{"encoder_arch": "quartznet", "model": "contrastive audio-text model", "dataset": "Morse code for random letters and digits, with fading, noise and interfering tones", "train_examples": 26041, "noise_aug": 0.002, "n_mels": 64, "hop_length": 160, "input": "log_mel", "spec_augment": false, "win_length": 400, "tokenizer": "char", "vocab_size": 41, "loss": "sigmoid", "embed_dim": 384, "encoder_norm": "batchnorm", "encoder_activation": "silu", "encoder_depths": [2, 2, 2, 2], "encoder_kernel_size": 25, "encoder_stem": "single", "encoder_widths": [96, 112, 144, 176], "text_encoder_causal": false, "text_encoder_width": 128, "text_encoder_layers": 7, "text_encoder_norm": "rmsnorm", "text_encoder_norm_position": "pre", "text_encoder_activation": "reglu", "text_encoder_mlp_ratio": 2.67, "text_encoder_head_dim": 64, "text_encoder_fused_qkv": true, "text_encoder_bias": "none", "text_encoder_qk_norm": false, "text_encoder_parallel_block": false, "text_encoder_inner_norm": false, "text_encoder_positions": "learned", "init": "xavier_uniform", "residual_init": "scaled_by_depth", "optimizer": "soap", "beta2": 0.99, "lr": 0.0047, "beta1": 0.9, "shampoo_beta": 0.99, "eps": 1e-08, "precondition_frequency": 16, "max_precond_dim": 512, "one_sided": false, "adamw_lr_other_params": 0.00077, "ema_decay": 0.99, "steps": 15200, "batch_size": 256, "epochs": 149.4, "lr_schedule": "wsd_sqrt", "decay_fraction": 0.2, "final_lr_fraction": 0, "warmup_steps": 760, "weight_decay": 0.02, "adamw_weight_decay_other_params": 0}
Rows from block 3 of the text encoder, named by matrix and row number. Rows with one number belong to one neuron. Each number is 50 + 15 x the weight over the matrix's rms, rounded and kept within 0 to 99. All counts start at 0.
# gate: MLP gate (text_encoder.blocks.3.mlp.gate.weight, 336x128), inputs 0-127
# fc1: MLP up (text_encoder.blocks.3.mlp.fc1.weight, 336x128), inputs 0-127
# fc2: MLP down (text_encoder.blocks.3.mlp.fc2.weight, 128x336, transposed), outputs 0-127
gate.275:14 41 41 26 46 48 59 08 19 58 35 62 50 66 32 44 63 48 58 28 50 40 42 42 34 53 34 69 50 42 37 79 71 62 22 19 56 39 56 35 66 49 19 75 66 46 38 54 75 48 90 52 17 50 32 82 45 64 65 72 87 33 64 71 82 47 39 40 80 51 59 33 56 50 18 59 59 51 45 39 61 44 25 31 65 51 92 49 74 37 68 34 38 06 57 43 28 49 22 35 34 60 40 61 23 42 39 62 48 45 54 48 37 55 48 56 48 55 31 41 52 19 96 88 34 31 17 29
gate.276:54 63 61 53 39 51 33 46 68 69 60 62 35 74 48 84 35 51 36 46 31 36 61 50 42 43 46 62 29 33 24 38 11 33 61 52 17 58 69 48 56 72 58 44 55 28 47 54 35 41 51 41 50 51 65 52 48 26 48 37 73 10 31 31 39 44 52 50 23 59 91 07 66 31 57 29 44 49 57 60 54 45 32 13 75 75 22 59 73 64 70 49 65 50 47 11 58 36 49 41 42 59 71 44 60 38 51 31 45 54 65 73 37 78 60 74 49 43 63 36 72 37 27 56 36 81 43 57
gate.277:51 48 52 50 53 61 63 51 43 60 51 43 39 44 66 45 50 45 54 59 56 51 57 33 58 52 30 48 42 64 43 57 41 30 43 43 43 50 35 46 56 58 44 37 56 59 64 45 47 60 70 50 59 42 47 56 61 40 32 45 47 51 42 57 51 48 54 52 49 41 41 48 33 62 63 50 44 45 60 45 44 56 41 40 49 46 56 66 55 40 32 61 43 56 43 46 41 40 41 37 54 53 51 53 46 60 51 50 35 46 47 58 36 46 25 45 65 44 66 44 49 72 40 38 58 36 53 54
gate.278:54 36 63 73 57 62 48 59 72 73 43 56 68 46 63 41 56 38 67 56 53 30 63 21 43 67 39 46 39 79 57 50 42 37 42 26 41 60 42 50 60 67 70 37 50 43 72 54 56 66 69 45 43 78 35 45 54 58 47 49 44 41 59 52 63 67 27 48 36 29 35 43 63 38 56 54 52 52 37 45 59 41 52 34 61 51 53 55 53 61 52 45 34 57 36 52 53 49 41 40 54 55 50 47 25 59 50 36 47 51 43 38 57 22 53 37 49 75 53 60 48 43 59 72 67 65 35 63
gate.279:68 33 14 86 50 45 71 38 28 61 38 58 47 64 23 57 73 47 43 28 40 31 48 30 66 96 58 58 47 39 70 32 09 51 38 32 33 28 16 31 60 49 49 49 10 33 29 57 73 48 30 49 61 41 23 54 49 65 31 52 21 86 70 78 18 61 41 89 17 68 71 56 64 64 50 66 82 30 05 54 94 32 66 37 31 43 48 37 39 18 23 50 27 26 34 17 76 49 16 52 59 46 16 37 64 12 57 59 60 57 33 41 52 54 53 60 60 34 88 56 18 53 79 69 69 45 50 91
gate.280:62 41 49 43 43 72 37 45 34 72 45 54 60 43 67 59 50 16 57 32 26 60 80 53 75 40 40 52 51 54 46 78 70 55 55 31 23 38 18 42 59 50 35 28 48 26 49 26 73 29 73 51 69 41 97 31 73 15 36 35 27 59 28 54 54 62 31 79 40 26 49 40 80 39 42 21 27 42 59 18 82 88 56 27 41 59 47 45 53 57 32 62 38 27 23 16 68 47 39 50 25 38 42 65 31 36 72 36 58 45 52 40 19 37 40 36 62 66 85 32 37 61 37 50 60 53 30 51
gate.281:50 72 52 48 46 41 36 48 41 57 46 47 51 38 58 49 50 40 58 75 51 30 96 26 37 47 66 58 27 73 50 50 56 42 56 34 28 49 50 48 37 60 67 34 55 47 46 31 70 44 59 79 65 42 48 44 54 56 52 56 53 46 52 39 63 46 29 47 54 25 41 60 48 34 50 52 35 47 51 52 46 36 25 49 51 43 50 69 62 56 76 66 21 62 51 40 19 59 46 38 44 53 41 47 38 64 63 44 54 56 59 56 49 39 43 51 59 45 53 29 24 47 49 49 67 43 73 70
gate.282:49 43 29 40 59 60 46 63 66 62 66 50 49 58 54 45 55 69 52 51 49 39 49 38 46 33 49 53 47 62 40 47 44 37 47 40 62 47 40 57 49 73 58 38 55 28 67 48 36 60 43 46 49 53 31 64 52 46 54 65 47 55 48 57 39 43 31 60 33 31 43 28 50 53 44 63 34 50 51 45 67 39 53 50 53 62 38 46 50 46 40 63 34 71 41 49 33 48 60 33 73 58 45 54 40 44 51 72 44 55 65 43 48 38 47 75 58 56 66 33 44 61 50 57 48 69 42 54
gate.283:49 41 57 40 70 62 73 54 60 66 59 41 45 56 51 47 33 24 35 65 43 48 53 53 54 47 38 51 53 67 51 57 49 41 43 47 40 53 63 43 51 49 34 25 53 54 54 52 59 46 43 53 55 54 23 59 47 52 36 61 43 32 52 45 60 45 46 43 19 37 43 57 71 30 40 40 53 56 38 55 57 52 55 58 55 62 53 56 57 68 43 44 33 59 50 54 42 55 54 34 57 57 46 54 57 53 54 53 47 43 47 51 33 52 52 45 45 43 53 50 43 44 45 48 53 57 35 51
gate.284:66 32 66 47 66 44 55 57 47 63 52 59 61 60 47 46 65 64 48 55 74 34 55 37 49 50 40 98 37 82 21 64 48 56 71 47 71 57 23 45 45 45 68 67 59 35 51 18 55 77 71 59 29 58 50 55 88 53 36 51 91 32 51 33 67 24 29 63 36 55 49 55 75 42 57 26 49 46 67 77 46 51 34 50 33 61 60 40 18 66 38 50 31 85 47 67 25 52 38 61 31 49 29 41 33 63 40 63 34 41 53 60 34 46 46 46 62 50 41 85 43 72 34 49 63 58 69 51
gate.285:45 47 52 61 53 76 59 58 53 51 43 62 44 53 44 02 43 82 88 26 21 44 92 40 45 53 82 42 57 56 46 43 34 42 40 19 27 64 79 44 44 55 84 28 54 56 33 62 26 40 67 50 76 44 60 78 45 27 09 15 87 55 39 75 53 50 47 36 56 36 75 31 59 37 52 41 29 61 62 76 32 80 43 73 46 56 77 57 54 43 43 55 19 30 50 61 63 54 72 42 70 71 23 48 58 37 70 43 54 53 78 79 42 32 08 40 30 36 23 50 09 38 29 69 56 40 61 40
gate.286:63 38 48 46 64 43 33 71 63 41 43 36 49 46 80 57 46 59 27 73 58 20 55 41 34 38 59 56 42 67 75 58 24 33 41 34 39 28 46 66 59 70 40 50 45 62 39 69 33 57 35 65 35 53 36 45 27 46 54 28 48 21 53 36 71 50 42 33 48 53 64 23 35 64 42 64 36 39 71 39 49 40 51 50 56 44 59 52 38 65 37 22 28 79 59 38 24 37 52 51 54 52 35 46 45 79 26 51 61 49 55 81 44 64 54 54 46 46 58 46 42 67 18 53 62 63 47 50
gate.287:73 17 56 53 45 60 53 75 57 54 39 32 42 31 68 53 34 36 63 48 35 05 51 28 44 77 64 34 39 53 52 56 81 49 69 30 72 38 67 16 58 64 60 61 59 43 57 30 68 29 73 52 35 51 71 67 26 09 33 67 83 67 50 50 36 53 69 32 47 47 23 83 54 63 48 36 50 41 65 19 22 56 44 39 79 38 25 53 42 81 41 52 59 53 61 42 52 27 64 45 36 30 79 46 57 70 25 15 47 38 40 44 67 32 42 32 65 18 90 67 44 27 32 67 57 40 49 61
gate.288:67 38 75 89 03 48 55 82 46 59 56 80 57 23 55 62 20 25 25 34 66 45 51 39 77 47 66 44 71 65 53 33 59 78 02 42 65 59 54 33 33 36 73 54 52 48 72 75 99 37 36 28 66 76 79 17 11 60 77 63 52 39 15 58 19 37 70 39 71 54 32 51 63 36 32 84 37 45 44 37 46 21 41 24 51 95 72 27 86 53 50 48 78 46 69 29 27 99 47 44 70 51 30 56 48 43 38 68 48 54 30 36 39 58 88 63 84 31 55 27 64 54 51 66 48 25 39 43
gate.289:65 36 54 41 47 73 55 42 24 57 42 68 47 60 47 63 31 49 42 48 53 32 53 44 37 51 59 73 38 67 46 39 54 31 56 36 43 59 24 47 52 52 75 51 47 44 49 41 65 52 58 38 37 59 57 58 54 49 38 58 38 38 61 56 68 50 58 39 45 35 49 29 42 44 65 53 45 47 42 54 49 45 36 44 64 49 52 48 58 40 48 51 47 44 49 51 46 56 44 45 30 57 45 40 49 59 60 65 27 45 53 49 43 43 50 70 61 48 78 86 64 58 40 55 68 76 65 64
gate.290:49 47 44 61 52 41 66 35 53 78 26 87 50 51 62 58 51 42 35 39 35 65 40 00 53 51 64 52 49 64 36 69 60 53 76 31 53 89 38 00 52 40 47 23 64 43 75 30 52 70 64 62 53 53 00 36 52 63 51 49 83 50 71 59 66 42 30 56 85 66 20 50 79 48 38 43 33 58 63 64 23 56 15 26 27 57 39 26 50 71 30 54 57 60 44 22 75 42 57 41 68 03 64 99 37 46 59 15 69 53 17 28 36 56 59 29 61 46 22 76 71 63 45 69 38 44 52 54
gate.291:51 44 47 53 58 55 46 49 46 53 51 46 48 48 60 52 50 49 51 50 58 44 49 44 46 49 50 54 50 57 45 51 53 42 57 40 42 56 49 48 50 58 51 51 52 47 51 47 47 50 56 49 48 51 49 56 48 49 48 56 52 49 50 52 46 57 53 57 46 46 49 50 56 58 46 52 44 45 52 54 47 49 41 44 49 53 57 51 58 49 39 57 49 57 51 53 45 46 48 39 53 50 43 50 57 47 47 52 58 52 44 58 52 48 60 49 50 44 60 48 48 45 43 52 47 49 53 53
fc1.275:59 66 87 31 42 63 36 54 56 20 72 52 31 47 39 65 00 54 24 59 42 39 33 67 67 61 59 62 77 26 53 28 00 44 68 35 35 46 32 63 43 78 60 53 23 99 42 61 00 40 17 35 86 80 52 61 53 16 75 57 20 35 66 69 63 32 30 55 47 63 23 74 73 62 82 73 26 47 57 31 46 85 51 39 11 73 41 64 61 50 48 48 37 65 58 53 53 43 81 94 47 47 14 39 40 54 26 55 44 30 62 76 54 50 37 23 66 59 43 76 48 70 33 30 29 66 85 67
fc1.276:44 45 34 48 54 56 41 42 48 72 53 76 68 99 34 93 32 36 49 06 43 51 72 48 25 72 57 66 33 58 33 31 43 43 58 43 32 53 47 44 58 57 55 58 15 06 22 46 60 43 61 83 49 62 73 32 42 54 56 54 62 45 52 26 59 68 56 65 34 77 75 26 61 57 50 16 58 47 46 56 51 71 44 06 46 81 58 56 68 50 59 64 72 36 33 32 62 35 72 64 48 58 76 59 39 27 59 33 69 48 41 41 34 44 40 54 64 39 46 31 76 37 62 53 24 54 42 53
fc1.277:52 62 45 43 55 68 37 32 50 48 50 49 54 55 39 66 51 38 56 56 39 56 35 52 43 55 36 42 35 54 51 61 40 56 48 36 38 59 53 54 33 46 42 67 34 56 45 60 59 63 47 44 52 45 39 49 42 53 47 56 38 44 55 54 60 53 56 39 54 64 54 64 39 58 29 51 64 53 48 44 54 48 52 39 48 51 57 47 43 57 57 49 37 28 59 43 44 72 45 47 35 39 59 48 38 25 51 50 53 65 63 40 49 71 56 48 43 56 57 45 30 63 60 34 38 43 44 54
fc1.278:56 37 60 48 60 47 45 51 55 61 49 50 54 40 80 60 68 35 73 58 62 44 47 35 53 46 71 50 30 39 77 54 48 53 45 50 51 39 70 61 18 69 61 51 48 65 69 43 62 57 63 48 27 22 41 58 47 35 53 54 42 53 37 50 55 52 60 53 69 28 19 49 38 56 48 58 41 52 59 40 47 60 48 56 55 50 27 59 40 40 54 29 56 38 43 47 34 60 54 54 55 58 36 41 72 42 60 35 47 49 39 50 35 44 55 62 67 47 40 61 55 46 60 47 44 54 46 46
fc1.279:42 66 79 19 78 60 27 58 48 63 66 44 61 45 83 57 31 57 47 61 60 55 48 67 40 19 36 34 52 50 42 41 50 47 72 67 67 73 68 67 22 52 49 75 98 71 64 42 35 63 81 55 30 62 79 51 50 41 57 51 80 30 37 25 89 24 67 00 72 44 32 18 48 44 34 35 21 56 88 26 37 50 46 64 61 63 49 89 39 73 68 64 57 66 74 97 18 58 77 59 25 68 92 79 47 76 55 39 50 44 69 53 41 82 77 32 34 78 47 32 68 73 12 33 20 60 58 18
fc1.280:57 43 81 33 41 42 48 36 16 59 75 53 48 82 67 39 48 32 50 54 41 55 76 71 44 01 27 46 45 29 50 36 80 40 33 46 60 45 51 38 27 36 00 42 37 43 71 45 44 50 78 49 68 27 63 43 74 21 61 23 65 48 29 35 71 61 41 63 16 40 27 45 85 97 64 68 54 63 60 28 31 86 82 73 41 51 51 44 60 31 32 54 59 42 38 23 69 47 37 50 47 43 34 81 63 43 86 50 81 38 27 29 24 42 52 47 57 73 26 57 43 44 34 42 42 47 60 57
fc1.281:37 41 63 45 55 47 46 62 29 48 30 16 61 51 34 43 58 42 57 41 56 55 57 43 51 39 62 65 47 66 68 36 65 37 60 80 41 35 44 56 65 49 24 63 62 50 43 66 52 45 58 44 57 41 54 32 59 61 53 62 55 82 46 38 62 45 71 46 52 69 51 14 66 72 50 55 58 42 50 40 36 72 72 56 37 69 61 59 53 35 56 58 49 35 35 78 74 23 55 45 71 46 43 46 40 41 67 65 59 54 36 53 34 51 64 45 67 29 71 35 63 51 51 67 39 56 64 48
fc1.282:46 38 44 56 28 50 48 42 56 47 60 63 44 43 62 27 50 53 61 74 57 46 32 41 49 54 46 52 41 54 40 54 52 44 69 49 59 50 42 55 50 60 42 72 46 39 60 47 49 60 50 62 55 41 46 37 58 60 48 75 62 50 47 54 45 58 31 39 45 31 58 56 53 63 34 64 44 44 34 55 53 58 42 56 52 52 49 53 46 53 43 51 25 44 59 40 37 59 67 57 56 66 53 54 34 38 39 65 45 42 65 54 66 64 57 64 51 40 42 22 48 42 52 52 53 68 58 44
fc1.283:61 41 44 39 74 50 48 69 45 63 63 39 47 36 58 55 38 52 27 76 52 69 47 61 63 53 58 31 65 65 46 43 52 42 52 46 55 50 46 57 52 49 44 37 46 39 54 58 38 57 62 64 56 58 64 56 23 62 58 48 48 51 37 58 57 43 43 61 31 46 51 34 63 53 49 34 49 30 40 75 61 56 40 45 43 49 46 44 60 58 38 45 61 60 63 58 42 50 56 44 63 41 48 41 64 55 58 65 58 45 37 44 57 40 41 39 44 35 40 32 43 41 57 49 52 63 64 48
fc1.284:63 19 65 32 56 48 41 17 25 30 55 47 74 59 40 33 55 66 26 49 63 43 39 71 56 74 30 70 57 83 59 65 40 43 60 72 53 40 26 42 49 40 48 58 42 44 66 44 51 44 41 74 58 54 18 06 50 20 01 57 61 51 45 51 46 52 29 80 52 50 48 42 32 66 55 36 74 52 55 52 51 49 48 27 62 52 34 72 16 38 61 28 21 49 23 62 30 45 43 54 56 74 29 39 62 16 45 67 45 58 38 44 20 66 53 46 55 48 46 75 40 57 21 53 12 57 40 27
fc1.285:31 46 48 36 51 58 34 33 61 56 64 37 45 52 40 99 51 23 30 77 77 52 15 48 62 74 35 52 36 31 42 42 55 72 63 83 61 30 34 55 48 50 27 62 48 43 58 43 89 46 25 55 42 49 44 31 38 58 71 76 27 39 62 27 35 42 58 48 56 67 17 68 60 54 45 58 62 46 35 31 89 26 47 31 50 50 41 40 49 84 75 75 61 36 42 41 59 42 31 51 27 43 62 50 37 73 44 78 58 46 37 30 72 76 56 66 56 55 82 67 51 58 92 28 45 54 64 44
fc1.286:45 34 37 53 46 50 58 64 61 52 56 54 66 33 43 38 52 45 25 29 45 67 39 48 46 59 68 51 51 66 21 54 64 49 60 56 77 71 44 55 38 41 71 30 71 30 48 62 52 52 65 22 72 04 68 27 47 55 63 77 70 72 56 67 29 38 28 45 25 46 58 68 39 05 44 39 52 60 26 62 48 51 30 41 50 64 10 42 59 39 68 46 65 66 48 55 26 32 54 54 43 61 50 46 52 21 75 56 19 52 78 14 61 33 30 47 18 65 52 49 72 42 77 57 45 56 52 69
fc1.287:59 33 59 49 62 62 69 59 35 44 69 37 66 66 58 74 28 43 55 42 28 25 67 38 58 36 38 16 42 29 51 48 80 52 60 48 74 37 46 44 64 38 32 64 64 46 40 36 74 43 70 63 33 63 72 57 41 37 35 83 78 65 58 56 48 52 41 36 49 20 37 80 43 62 54 49 45 35 62 15 24 43 50 52 82 44 26 51 42 69 46 40 43 44 61 24 52 33 55 46 40 20 87 55 48 73 07 35 51 45 39 59 54 37 23 65 77 25 93 77 34 26 33 64 51 40 79 45
fc1.288:38 82 38 73 33 41 38 67 99 36 10 52 31 28 37 65 41 20 53 30 89 00 66 49 38 65 15 33 73 24 24 31 38 07 51 43 00 53 32 36 25 26 74 48 62 78 91 63 61 48 37 31 49 24 77 24 24 65 78 57 30 60 55 63 51 67 29 42 69 18 33 76 66 18 44 65 39 42 68 40 57 62 36 27 44 86 03 18 46 14 23 38 85 51 42 00 54 26 45 73 63 49 71 31 59 63 49 47 59 68 38 52 27 92 54 51 24 65 66 01 83 90 15 68 54 60 87 61
fc1.289:48 53 41 60 52 50 38 69 56 63 35 37 42 60 43 43 57 55 54 69 60 48 51 52 46 53 46 30 46 71 59 42 32 50 60 67 51 58 60 41 26 53 43 31 75 57 44 56 28 54 54 53 56 56 38 58 51 53 48 52 67 68 46 57 46 40 62 47 51 57 44 52 67 63 44 49 46 55 53 48 45 56 44 44 45 50 45 59 45 54 47 48 42 69 64 47 51 56 58 68 62 29 52 33 47 51 50 47 72 51 41 32 46 61 45 46 76 61 40 28 44 33 59 25 45 54 36 23
fc1.290:31 47 39 44 61 41 71 31 29 49 56 80 54 33 65 66 46 39 43 54 26 52 50 20 45 39 34 58 91 32 50 57 29 73 71 31 65 88 13 10 55 46 71 55 19 65 78 71 71 53 45 78 35 39 34 46 26 59 65 53 87 52 29 61 48 61 40 41 73 46 63 54 36 99 07 42 41 53 68 70 20 57 37 44 32 45 28 13 53 54 64 56 43 73 50 28 50 79 61 51 89 33 21 77 36 39 64 30 81 56 55 54 60 58 71 38 77 38 30 46 61 91 55 59 67 71 56 33
fc1.291:52 48 50 59 52 48 50 47 52 45 47 55 56 55 52 53 49 56 45 59 46 55 49 49 43 51 47 53 47 53 46 48 48 48 49 53 54 52 47 46 50 57 51 53 46 43 52 51 44 57 58 51 52 44 52 46 50 51 43 44 46 59 54 48 55 41 40 45 53 49 54 49 53 49 49 53 45 45 44 47 49 39 49 52 51 52 48 54 46 40 55 49 53 54 44 48 47 54 51 54 53 49 48 52 47 44 47 45 65 44 51 49 47 59 47 58 48 46 55 52 46 52 51 55 52 52 58 54
fc2.275:33 37 41 60 70 49 70 19 51 50 28 50 31 46 26 28 94 40 82 48 50 64 73 29 26 50 45 55 56 60 23 49 88 76 67 64 45 28 42 55 78 50 57 61 50 07 36 76 60 62 86 83 31 27 37 11 72 79 28 42 47 62 47 52 14 68 55 44 39 42 59 48 38 38 45 26 55 22 51 53 29 28 56 78 72 28 82 47 21 48 53 50 69 33 51 56 44 43 50 31 35 66 66 58 53 40 47 54 54 83 50 19 79 55 62 57 53 52 63 37 91 57 33 72 48 42 54 49
fc2.276:33 63 42 24 99 68 59 50 45 45 53 26 32 26 70 59 36 55 63 61 45 31 35 72 53 36 59 51 43 64 54 55 88 66 31 75 36 38 59 41 38 19 52 41 54 61 52 50 39 48 41 23 55 44 46 63 52 40 35 52 42 80 74 47 46 35 30 27 61 27 40 90 64 53 78 62 69 35 47 26 17 20 62 44 25 31 51 48 00 47 52 37 32 77 39 93 29 43 44 38 52 55 40 59 57 35 58 26 17 45 47 54 41 50 57 40 40 66 63 56 37 62 41 35 71 25 62 43
fc2.277:56 60 48 58 58 55 52 65 38 53 58 54 67 46 37 56 50 50 58 53 39 51 52 51 40 32 47 28 55 42 41 57 49 46 48 42 49 42 59 36 47 63 43 62 61 54 51 45 52 46 56 48 58 59 44 63 51 51 52 54 36 52 42 54 53 44 44 42 50 53 42 67 46 55 60 52 53 50 62 60 60 55 56 67 58 56 60 56 58 46 46 81 55 38 58 41 53 58 39 47 41 49 29 50 51 56 47 48 52 47 56 53 53 52 48 44 53 54 65 62 65 53 48 46 44 64 68 54
fc2.278:55 56 47 52 51 34 58 50 38 46 46 45 42 69 50 50 52 51 40 57 62 43 56 49 56 39 53 58 40 51 51 67 51 46 55 66 47 54 27 47 79 58 22 42 58 72 55 43 61 54 61 53 61 72 64 53 63 59 68 54 67 56 63 57 43 53 46 50 63 65 50 53 57 80 47 40 53 62 69 73 48 36 73 54 53 55 43 50 58 58 64 62 58 35 52 50 61 46 49 44 51 56 67 37 37 38 64 65 47 66 56 44 61 57 53 54 51 39 71 34 58 69 44 47 52 61 54 65
fc2.279:26 10 27 71 54 22 73 29 48 35 51 56 60 76 14 52 47 29 51 40 66 38 39 35 67 99 60 30 51 60 46 60 54 55 30 51 69 55 53 29 96 08 71 10 25 22 53 74 84 45 61 39 49 59 62 34 31 59 49 63 29 43 07 44 48 63 35 66 64 51 29 78 77 55 38 53 74 67 45 35 56 58 56 50 62 30 51 62 83 65 54 33 66 60 25 34 41 21 69 61 47 34 36 55 94 32 38 52 59 39 65 66 51 35 24 70 65 20 56 42 29 25 47 63 38 54 49 66
fc2.280:49 65 35 32 28 40 78 60 82 57 69 40 50 34 66 47 59 56 57 84 26 79 48 40 67 50 62 31 59 34 51 69 62 58 50 68 57 36 53 61 37 57 67 51 36 64 40 47 55 59 62 23 34 59 33 36 28 65 65 66 15 54 79 57 54 37 54 37 37 59 64 46 17 06 48 50 20 10 50 30 60 22 40 28 33 40 36 51 68 43 67 41 71 47 51 22 67 46 39 44 48 31 45 47 51 34 50 19 34 73 52 61 41 33 45 54 29 63 38 57 75 47 55 31 66 48 67 56
fc2.281:51 52 68 77 65 59 23 51 40 45 53 74 46 54 69 73 34 58 37 42 35 53 47 37 78 46 48 41 36 55 40 55 48 58 61 59 23 44 70 58 39 72 39 48 57 46 30 49 48 54 61 82 56 39 42 51 45 71 43 55 61 44 44 36 48 54 44 45 66 39 52 53 66 38 71 45 59 43 45 58 51 54 66 61 48 81 51 40 29 31 44 62 70 64 58 34 33 53 42 50 44 50 44 28 63 45 53 65 53 68 69 67 52 37 38 64 67 47 32 40 54 25 57 45 40 61 43 31
fc2.282:43 48 55 43 50 51 72 46 46 44 63 49 47 63 53 50 60 49 54 33 49 62 50 63 60 50 53 37 47 49 52 64 74 42 43 52 66 59 45 69 42 65 44 51 44 56 53 46 50 48 36 44 64 51 35 55 56 56 45 49 54 51 69 29 60 50 60 50 28 44 52 44 66 61 34 66 48 70 39 72 71 48 41 57 64 59 57 50 40 49 45 64 62 45 65 41 59 54 33 57 58 46 28 58 60 52 61 69 60 58 42 60 63 66 60 60 49 61 51 74 56 39 62 43 53 47 46 59
fc2.283:35 67 51 29 37 58 62 49 63 42 35 40 51 54 43 60 51 49 76 45 67 43 34 49 38 42 45 58 50 32 70 61 50 58 57 60 48 49 62 23 42 70 42 47 47 64 36 45 41 25 57 35 35 62 47 25 56 52 55 47 36 40 48 57 56 32 44 57 53 56 51 52 51 50 58 45 55 75 45 56 40 41 50 48 53 43 49 69 34 44 68 38 50 39 43 67 47 44 59 52 46 58 33 37 47 49 54 46 54 52 53 55 61 57 45 71 31 61 45 36 55 52 48 42 45 31 47 57
fc2.284:18 24 13 61 50 79 51 52 53 60 26 57 51 34 44 41 49 41 79 59 76 55 67 18 70 48 61 28 51 49 63 62 74 37 44 40 87 80 59 53 62 82 46 20 67 25 77 41 30 49 27 67 36 35 91 42 48 45 57 47 37 45 62 62 47 45 52 68 86 44 57 55 61 46 62 55 52 74 47 67 36 58 31 44 59 38 68 50 67 30 36 49 69 51 65 51 48 34 46 54 59 43 49 45 29 64 47 69 49 30 60 39 55 44 51 41 51 54 60 25 51 06 27 20 77 55 86 58
fc2.285:26 54 69 66 52 55 72 66 57 43 38 69 49 43 51 00 77 59 49 55 68 43 67 57 57 32 88 51 65 65 60 61 33 35 36 34 60 51 61 41 49 58 70 51 31 75 61 43 43 56 85 44 72 53 32 41 64 42 37 47 89 66 44 62 48 61 44 49 55 43 70 57 57 55 47 50 67 47 49 49 30 69 34 49 60 41 61 50 78 49 49 34 40 55 55 43 47 73 69 58 61 42 35 49 25 49 48 50 55 97 55 88 60 38 30 31 40 66 35 70 79 49 42 68 46 75 72 62
fc2.286:32 46 70 72 83 54 38 51 47 64 53 40 77 67 47 33 49 82 65 67 23 64 80 52 64 51 43 48 45 75 47 65 54 62 46 66 29 29 28 32 97 42 52 45 25 54 69 39 43 64 45 65 60 69 25 38 55 42 42 39 52 33 52 42 60 51 25 36 40 27 61 19 56 55 46 39 39 48 77 42 46 63 64 41 37 61 49 64 45 31 47 63 78 53 61 38 53 50 58 72 45 33 59 57 89 71 22 54 40 38 57 71 51 43 65 66 70 42 37 58 39 57 17 62 60 40 65 43
fc2.287:72 55 59 30 64 25 56 66 67 46 32 44 45 87 27 41 33 42 35 55 51 53 68 45 68 47 43 49 73 70 48 38 63 31 58 27 66 44 41 80 61 12 53 53 58 63 42 56 66 55 42 58 56 50 56 72 49 64 84 54 65 71 13 60 09 61 47 53 69 53 55 45 55 36 96 68 57 61 31 38 39 70 53 45 29 41 74 42 47 56 64 53 54 36 58 57 19 47 46 30 18 91 33 35 43 40 55 03 75 74 42 61 31 48 98 23 36 29 37 41 59 64 58 28 62 66 42 38
fc2.288:26 02 41 49 58 43 48 50 44 36 71 88 57 75 56 40 40 93 50 62 56 99 36 66 59 64 65 42 62 51 64 80 82 92 27 43 54 60 64 64 99 76 34 42 41 38 11 40 64 90 44 81 48 59 16 61 68 47 43 65 52 60 32 56 56 34 58 43 33 55 41 35 50 57 41 46 57 47 46 78 51 79 57 80 57 45 88 69 52 66 54 52 47 47 61 78 70 69 61 08 30 33 31 43 62 30 53 45 48 57 66 41 51 00 63 49 75 62 60 98 37 27 64 43 17 35 32 56
fc2.289:62 45 63 57 45 34 63 37 51 52 37 44 47 60 52 49 60 23 33 53 54 55 45 47 49 42 57 69 38 56 47 53 52 42 55 50 41 39 58 49 55 40 56 72 48 33 59 32 50 59 63 55 57 49 44 66 49 59 63 51 76 28 46 53 36 53 40 39 49 60 48 60 53 31 50 40 25 61 62 46 57 60 65 36 45 51 55 35 55 51 52 28 60 49 46 26 60 56 34 33 58 52 53 46 42 39 29 63 41 65 58 55 48 36 51 52 60 33 58 45 36 60 60 68 27 52 48 48
fc2.290:52 00 80 60 61 38 66 82 65 81 76 19 39 61 56 68 33 77 57 50 54 42 72 05 44 84 48 62 54 37 38 54 56 34 31 67 65 62 53 60 46 60 39 44 91 50 44 79 60 48 27 55 56 83 46 49 51 66 59 58 43 35 26 59 38 40 24 64 05 53 35 71 49 43 50 83 82 18 22 59 51 60 36 99 85 50 56 58 51 58 56 57 58 35 46 47 22 27 32 64 54 51 29 43 38 20 52 52 46 47 75 28 80 42 00 69 29 53 26 45 55 59 36 47 51 09 50 61
fc2.291:49 54 46 49 49 57 43 49 48 54 53 40 54 51 49 51 48 50 47 47 46 49 43 49 47 54 54 50 48 47 53 53 56 56 39 43 55 46 49 50 50 52 63 50 51 54 49 53 55 46 52 55 43 51 51 48 56 49 54 50 45 43 55 44 55 49 54 53 54 56 50 48 48 47 49 51 48 57 55 57 54 53 48 49 54 48 46 44 50 46 52 49 46 46 51 53 47 53 57 46 58 49 50 51 47 53 54 50 51 53 61 56 48 55 52 45 44 43 59 50 45 54 49 53 51 52 52 55